Weights of a small audio embedding model.
Training: adamw at rate 0.0013, 7700 steps, held-out accuracy 98%.
Data: trained on struck, bounced, scraped and rolled objects made by modal synthesis, 78125 training examples.
Rows from block 8, named by matrix and row number. Rows with one number belong to one neuron. Each number is 50 + 10 x the weight over its row's rms, rounded and kept within 0 to 99. All counts start at 0. After the name is the row's rms in percent of the matrix's.
# fc1: MLP up (model.blocks.8.mlp.fc1.weight, 1280x320), inputs 107-213
# fc2: MLP down (model.blocks.8.mlp.fc2.weight, 320x1280, transposed), outputs 107-213
fc1.159 070:42 47 63 65 40 41 57 37 52 43 50 52 59 40 45 36 40 53 66 55 58 41 42 49 46 50 67 41 48 60 44 38 54 63 61 55 51 76 36 40 53 66 37 52 46 56 42 65 43 57 72 40 51 37 53 40 37 42 62 61 61 56 44 62 47 63 40 42 54 61 52 60 46 67 41 38 49 57 45 62 57 60 42 53 49 43 58 38 72 62 48 67 52 55 53 51 46 49 59 47 46 64 44 60 55 34 50
fc2.159 043:55 38 50 55 42 31 64 60 62 56 51 47 53 58 41 41 51 43 68 47 42 61 55 48 33 43 34 33 46 29 50 38 60 50 54 46 33 35 60 44 40 57 34 53 58 37 35 58 43 55 54 52 67 56 40 53 69 41 63 58 52 61 50 52 53 64 59 53 45 61 61 46 43 68 32 39 40 49 33 57 79 27 35 47 64 51 51 58 45 47 44 52 45 44 53 56 39 46 35 42 49 60 59 53 27 47 40
fc1.160 063:50 63 45 34 42 56 58 45 51 67 49 41 67 53 53 41 46 44 49 51 49 64 58 61 37 40 46 44 50 44 52 53 58 39 39 56 61 53 46 30 49 29 45 48 66 52 61 60 51 45 56 62 50 36 52 51 63 48 55 52 49 44 42 54 48 65 38 60 64 45 46 59 58 34 32 58 58 43 45 56 50 43 43 53 58 39 68 52 52 45 53 42 33 51 39 45 47 61 57 62 44 46 40 53 45 60 38
fc2.160 027:50 54 54 49 59 42 43 40 53 41 59 38 46 49 55 57 27 38 35 63 67 48 46 71 54 56 41 36 46 59 56 68 39 61 37 52 49 51 44 58 39 49 53 64 45 68 71 47 55 50 31 57 58 62 56 51 29 54 43 53 64 63 49 44 58 63 41 43 38 38 58 58 56 50 55 48 58 58 67 47 38 74 61 52 40 44 35 48 54 41 37 69 42 68 47 55 55 74 41 33 61 40 52 37 63 57 54
fc1.161 105:60 42 63 42 58 71 45 47 59 39 47 64 42 45 43 51 53 40 55 57 45 66 47 37 41 47 65 40 43 41 47 57 45 38 47 44 60 35 49 34 49 49 40 45 44 47 50 40 63 57 40 65 73 34 49 72 60 67 63 39 40 59 53 37 63 48 48 43 40 48 53 48 41 53 67 63 39 47 43 51 60 41 57 68 42 44 29 58 35 53 46 33 68 39 37 59 51 31 60 50 47 55 47 41 52 38 37
fc2.161 118:55 59 46 61 60 58 46 53 29 46 53 46 57 41 52 52 53 59 34 57 68 39 52 57 61 55 32 54 42 61 56 47 42 45 48 54 62 57 43 64 51 39 64 48 45 47 66 56 40 41 46 45 32 54 59 35 29 59 48 47 67 45 59 50 52 50 59 42 50 52 39 47 59 37 53 47 61 47 73 49 40 56 56 42 32 55 52 37 55 38 57 64 47 50 52 41 53 71 60 63 59 39 31 46 58 54 59
fc1.162 079:65 43 52 51 56 66 45 49 37 55 39 42 54 40 42 59 40 33 34 48 50 33 40 41 63 67 38 46 52 60 48 65 55 44 49 51 68 39 59 45 60 37 39 53 64 44 55 37 62 60 49 35 72 61 66 58 50 42 43 30 35 49 47 50 54 64 58 62 43 44 38 38 64 44 52 51 54 50 39 44 41 63 64 74 34 58 44 49 34 56 33 43 58 54 54 45 55 52 41 65 49 52 58 55 45 63 47
fc2.162 059:65 54 52 57 60 48 57 37 60 38 50 48 48 56 43 41 44 59 64 48 45 48 64 51 42 43 38 27 42 36 51 52 36 49 51 67 39 28 70 63 53 57 58 47 54 45 41 59 60 59 52 51 79 57 47 49 48 39 48 55 53 60 41 61 57 61 46 47 33 60 60 49 60 56 57 41 37 46 44 45 71 33 33 61 62 32 54 61 56 50 58 58 34 54 54 44 57 66 46 38 54 59 42 58 28 41 40
fc1.163 082:54 48 40 49 52 43 40 53 47 60 44 50 36 47 40 58 61 45 68 49 46 53 50 41 35 35 58 37 32 44 42 32 56 50 51 48 45 56 68 53 39 57 46 43 51 59 45 47 48 48 37 50 59 59 50 55 36 49 43 60 60 54 53 38 39 67 49 45 44 77 43 54 52 42 45 50 54 48 40 71 49 45 36 36 44 64 43 28 52 49 39 59 57 41 42 43 66 45 51 40 51 52 39 58 53 39 40
fc2.163 061:39 45 57 43 65 42 43 42 50 49 52 60 44 56 45 63 51 47 62 43 49 63 63 66 42 47 57 57 54 51 55 35 60 64 44 39 40 53 44 49 51 51 36 39 60 50 50 57 32 65 64 51 45 62 56 46 54 48 42 56 64 32 37 40 43 61 51 50 45 65 44 64 38 70 51 57 59 50 39 36 41 34 47 42 78 36 29 34 44 49 29 56 56 44 44 54 58 50 59 39 43 30 42 50 29 46 60
fc1.164 069:38 52 43 40 46 64 45 36 41 56 57 54 49 40 58 62 56 66 61 59 55 38 57 63 46 63 39 45 60 69 45 49 49 39 54 42 39 46 51 35 45 50 42 58 44 71 45 41 59 36 44 44 41 54 42 38 34 48 55 54 40 61 64 67 42 38 41 41 41 49 45 37 57 36 52 64 63 60 40 37 39 60 64 60 56 52 49 64 60 56 57 40 46 50 59 35 53 53 56 41 46 72 33 61 72 58 44
fc2.164 051:49 42 62 48 73 53 47 42 69 57 67 45 48 50 35 53 38 60 61 53 43 48 56 53 48 34 66 41 53 52 68 25 38 65 52 49 53 51 62 41 47 64 48 31 53 46 50 51 43 58 64 43 52 62 56 38 62 40 37 62 46 35 32 59 49 48 50 32 38 50 57 48 40 44 55 28 54 56 54 37 23 33 25 48 57 35 57 56 57 44 46 61 54 73 49 62 59 48 60 46 40 58 33 72 53 43 53
fc1.165 099:57 42 61 47 35 55 51 55 53 30 40 56 42 42 46 54 55 52 49 62 40 39 38 40 32 54 53 48 62 38 72 62 53 41 34 51 51 48 53 62 49 46 50 60 56 57 58 51 58 51 52 68 55 56 46 65 55 74 52 54 48 50 55 44 65 47 50 58 45 43 52 67 37 61 41 60 58 51 44 52 61 52 48 60 45 56 54 44 58 67 51 47 46 46 45 47 69 45 56 46 61 45 52 36 38 47 28
fc2.165 104:57 52 52 71 71 60 63 43 50 61 60 46 57 30 59 54 47 48 39 62 74 41 57 46 55 58 55 57 45 61 49 52 51 36 53 49 54 37 60 68 54 47 64 45 55 50 59 45 58 52 46 38 39 44 62 28 42 57 46 50 54 57 69 56 56 44 36 34 45 39 56 44 54 17 71 49 48 45 59 47 25 44 65 51 34 56 59 50 41 42 62 50 58 35 56 36 45 58 55 55 44 64 29 54 53 44 46
fc1.166 089:60 55 38 55 45 57 67 66 44 40 54 41 53 58 57 56 60 50 50 56 52 44 28 60 45 60 33 59 56 59 49 72 55 60 45 49 41 39 64 28 41 36 58 51 47 41 47 43 54 32 44 41 67 38 69 54 66 45 55 61 45 62 51 54 38 62 50 57 33 40 51 43 70 40 48 56 56 49 54 42 51 46 33 58 40 46 53 43 31 56 62 59 33 40 63 59 49 57 39 64 46 51 56 56 43 54 49
fc2.166 094:52 46 51 46 56 49 29 51 37 43 58 47 55 47 45 43 58 57 50 55 62 42 54 63 54 46 45 44 52 63 67 45 30 57 47 49 41 56 45 69 57 54 49 47 46 39 52 57 41 53 59 51 40 57 60 33 32 47 37 61 67 39 35 58 47 64 55 39 43 57 56 51 37 46 54 37 62 51 60 37 30 37 39 41 53 30 53 35 65 35 52 67 38 63 46 44 53 66 64 50 47 42 26 55 45 57 52
fc1.167 072:56 41 53 67 44 44 43 42 58 60 44 55 53 59 54 49 38 66 48 59 36 48 54 58 66 42 36 41 41 52 59 53 49 61 67 55 58 63 53 38 41 44 50 61 66 66 59 56 63 26 50 55 32 40 42 50 65 58 53 49 47 58 48 44 30 61 43 39 59 52 58 40 45 55 59 63 62 51 67 53 37 69 54 55 40 53 67 41 54 59 40 51 45 64 50 47 53 55 55 40 45 53 42 59 59 63 52
fc2.167 058:62 47 64 53 60 52 59 41 43 51 62 58 50 57 40 58 64 45 77 55 55 48 49 60 44 49 70 49 43 48 60 29 47 57 46 50 44 45 53 34 56 55 39 34 62 38 48 68 37 51 67 55 53 65 65 43 60 51 48 52 60 48 45 51 44 55 52 37 42 65 32 60 47 49 34 57 45 47 51 48 31 27 38 46 61 40 50 28 50 40 51 50 62 47 42 53 66 51 42 35 34 36 50 60 47 41 51
fc1.168 084:57 42 62 40 41 49 45 53 57 58 41 49 46 63 53 48 44 56 61 53 38 57 56 55 33 41 61 35 40 38 51 38 51 60 63 36 56 68 50 47 56 52 40 55 47 46 39 51 29 69 52 57 44 61 41 49 37 46 58 44 47 52 50 53 45 60 50 62 57 56 58 67 37 52 52 37 54 67 50 38 55 58 42 42 72 37 54 38 61 58 37 50 54 56 51 46 58 42 61 44 54 50 54 52 50 52 49
fc2.168 074:61 57 37 60 52 60 48 50 82 46 42 49 55 36 61 47 30 43 39 60 64 43 53 73 45 64 42 64 66 64 48 54 45 48 38 58 50 48 48 54 56 48 39 59 59 55 63 45 47 43 31 61 53 53 52 20 33 58 32 46 60 41 43 58 60 56 44 40 41 51 59 64 49 38 52 62 43 43 50 29 38 52 68 56 73 46 56 49 55 53 46 47 42 39 46 58 56 57 61 73 60 55 33 42 49 58 39
fc1.169 090:53 52 42 50 30 57 44 60 51 39 60 65 49 61 49 47 51 54 67 58 35 50 40 30 37 42 68 52 48 41 43 67 59 57 51 55 39 42 46 42 49 59 55 62 50 40 57 49 68 57 36 54 78 57 38 59 67 66 60 52 49 58 60 47 39 47 43 58 51 45 53 52 37 49 36 54 46 50 52 56 66 44 39 57 38 54 40 43 56 43 52 48 46 48 58 42 63 44 58 54 36 59 70 35 40 43 41
fc2.169 090:41 55 51 35 31 34 42 54 49 47 51 52 45 56 38 49 52 44 65 56 51 63 38 50 35 52 63 43 56 48 52 63 39 64 37 43 34 38 56 49 42 59 38 49 43 53 57 40 46 61 53 65 70 57 65 51 62 54 68 56 46 45 33 39 45 67 50 57 40 60 54 51 55 66 55 62 66 60 28 53 55 53 50 49 54 54 32 40 49 57 46 40 40 46 52 58 50 48 34 37 44 41 63 37 37 60 48
fc1.170 116:53 45 62 43 45 66 39 46 53 42 55 59 49 38 51 55 41 40 56 63 46 63 45 35 39 59 56 52 44 41 48 42 71 36 47 65 47 32 57 59 57 30 52 39 64 65 61 38 60 57 29 56 73 57 47 55 41 70 56 39 49 59 62 41 67 44 52 67 51 56 57 62 44 43 42 50 39 44 41 59 52 52 57 65 55 62 40 55 42 54 39 31 66 37 49 44 52 52 61 55 53 64 54 56 57 54 39
fc2.170 123:33 59 42 42 44 33 52 64 23 54 79 43 63 55 46 42 62 53 57 59 55 48 40 53 61 49 42 37 37 55 58 55 44 55 52 39 37 54 55 57 29 44 60 54 48 31 54 37 46 44 55 43 45 54 58 44 48 53 64 60 50 55 40 47 39 59 53 51 50 46 45 34 51 45 47 41 69 52 69 52 57 52 41 45 32 49 58 35 61 26 71 61 39 61 66 44 40 69 46 43 42 47 50 51 55 58 52
fc1.171 070:55 36 52 65 46 43 61 56 31 41 44 36 48 52 41 59 45 54 52 37 57 63 47 56 41 35 63 60 46 37 59 39 48 59 30 51 60 58 47 60 50 45 53 45 56 38 42 64 43 42 44 39 38 50 53 36 51 41 38 52 51 45 51 41 54 67 47 47 49 60 56 56 56 62 66 54 49 66 45 51 58 60 47 45 36 53 51 40 41 60 66 34 47 41 48 57 66 45 58 40 39 60 32 35 59 64 41
fc2.171 052:46 59 22 50 49 53 60 58 57 45 53 43 64 48 54 38 32 55 30 48 49 47 44 38 61 44 26 40 44 49 42 64 50 38 54 51 50 50 47 64 55 44 74 61 34 51 50 39 63 42 32 46 46 52 59 40 38 61 49 40 53 66 49 56 61 49 43 43 51 36 64 40 50 38 60 50 58 50 54 54 55 53 61 60 25 65 57 50 50 53 61 54 40 45 47 36 44 68 64 64 51 53 39 45 54 60 43
fc1.172 080:43 34 54 50 42 34 42 35 46 48 59 50 37 58 47 65 66 65 67 39 46 67 52 55 46 36 56 62 47 43 68 29 39 53 51 57 49 59 41 61 54 69 52 41 47 39 43 58 51 45 70 46 49 67 38 53 38 41 52 67 59 35 43 56 39 56 50 49 44 44 57 48 31 51 48 39 54 54 61 48 55 56 38 48 58 54 32 43 69 59 55 62 54 48 44 44 45 38 57 46 43 28 33 40 40 39 64
fc2.172 048:61 59 44 60 60 58 57 54 41 44 51 50 45 44 49 36 56 53 53 62 41 37 56 40 54 45 39 49 47 32 53 61 44 50 47 69 41 37 69 71 48 51 62 58 51 34 49 49 55 56 45 56 61 48 54 42 40 54 42 62 63 67 48 67 49 59 52 49 43 45 60 41 60 39 58 37 31 50 46 47 58 37 40 64 44 50 56 61 51 43 73 60 32 48 59 52 53 73 49 51 55 71 41 58 37 40 42
fc1.173 063:49 51 63 61 61 59 50 49 55 43 68 65 52 53 49 51 57 40 52 60 34 55 59 46 42 40 72 54 44 50 37 63 63 45 45 49 47 69 33 40 39 57 45 37 37 51 38 35 39 47 46 34 60 51 65 32 47 56 42 47 61 51 52 34 65 65 56 42 42 56 55 43 32 41 64 53 39 32 58 50 43 46 64 33 51 48 50 45 40 46 67 57 44 57 43 38 56 33 44 62 40 45 49 62 50 56 55
fc2.173 033:42 51 40 41 49 48 59 48 44 60 56 45 63 45 41 50 56 63 61 64 23 54 63 43 43 61 39 40 52 54 43 45 46 54 52 44 45 40 49 43 54 52 50 38 63 64 18 55 46 51 73 44 53 48 49 29 66 44 51 44 41 55 41 44 63 59 43 35 44 40 55 55 72 46 58 44 27 40 47 58 48 39 45 49 48 36 58 60 35 52 40 63 43 60 68 63 43 43 41 30 37 52 49 63 41 46 60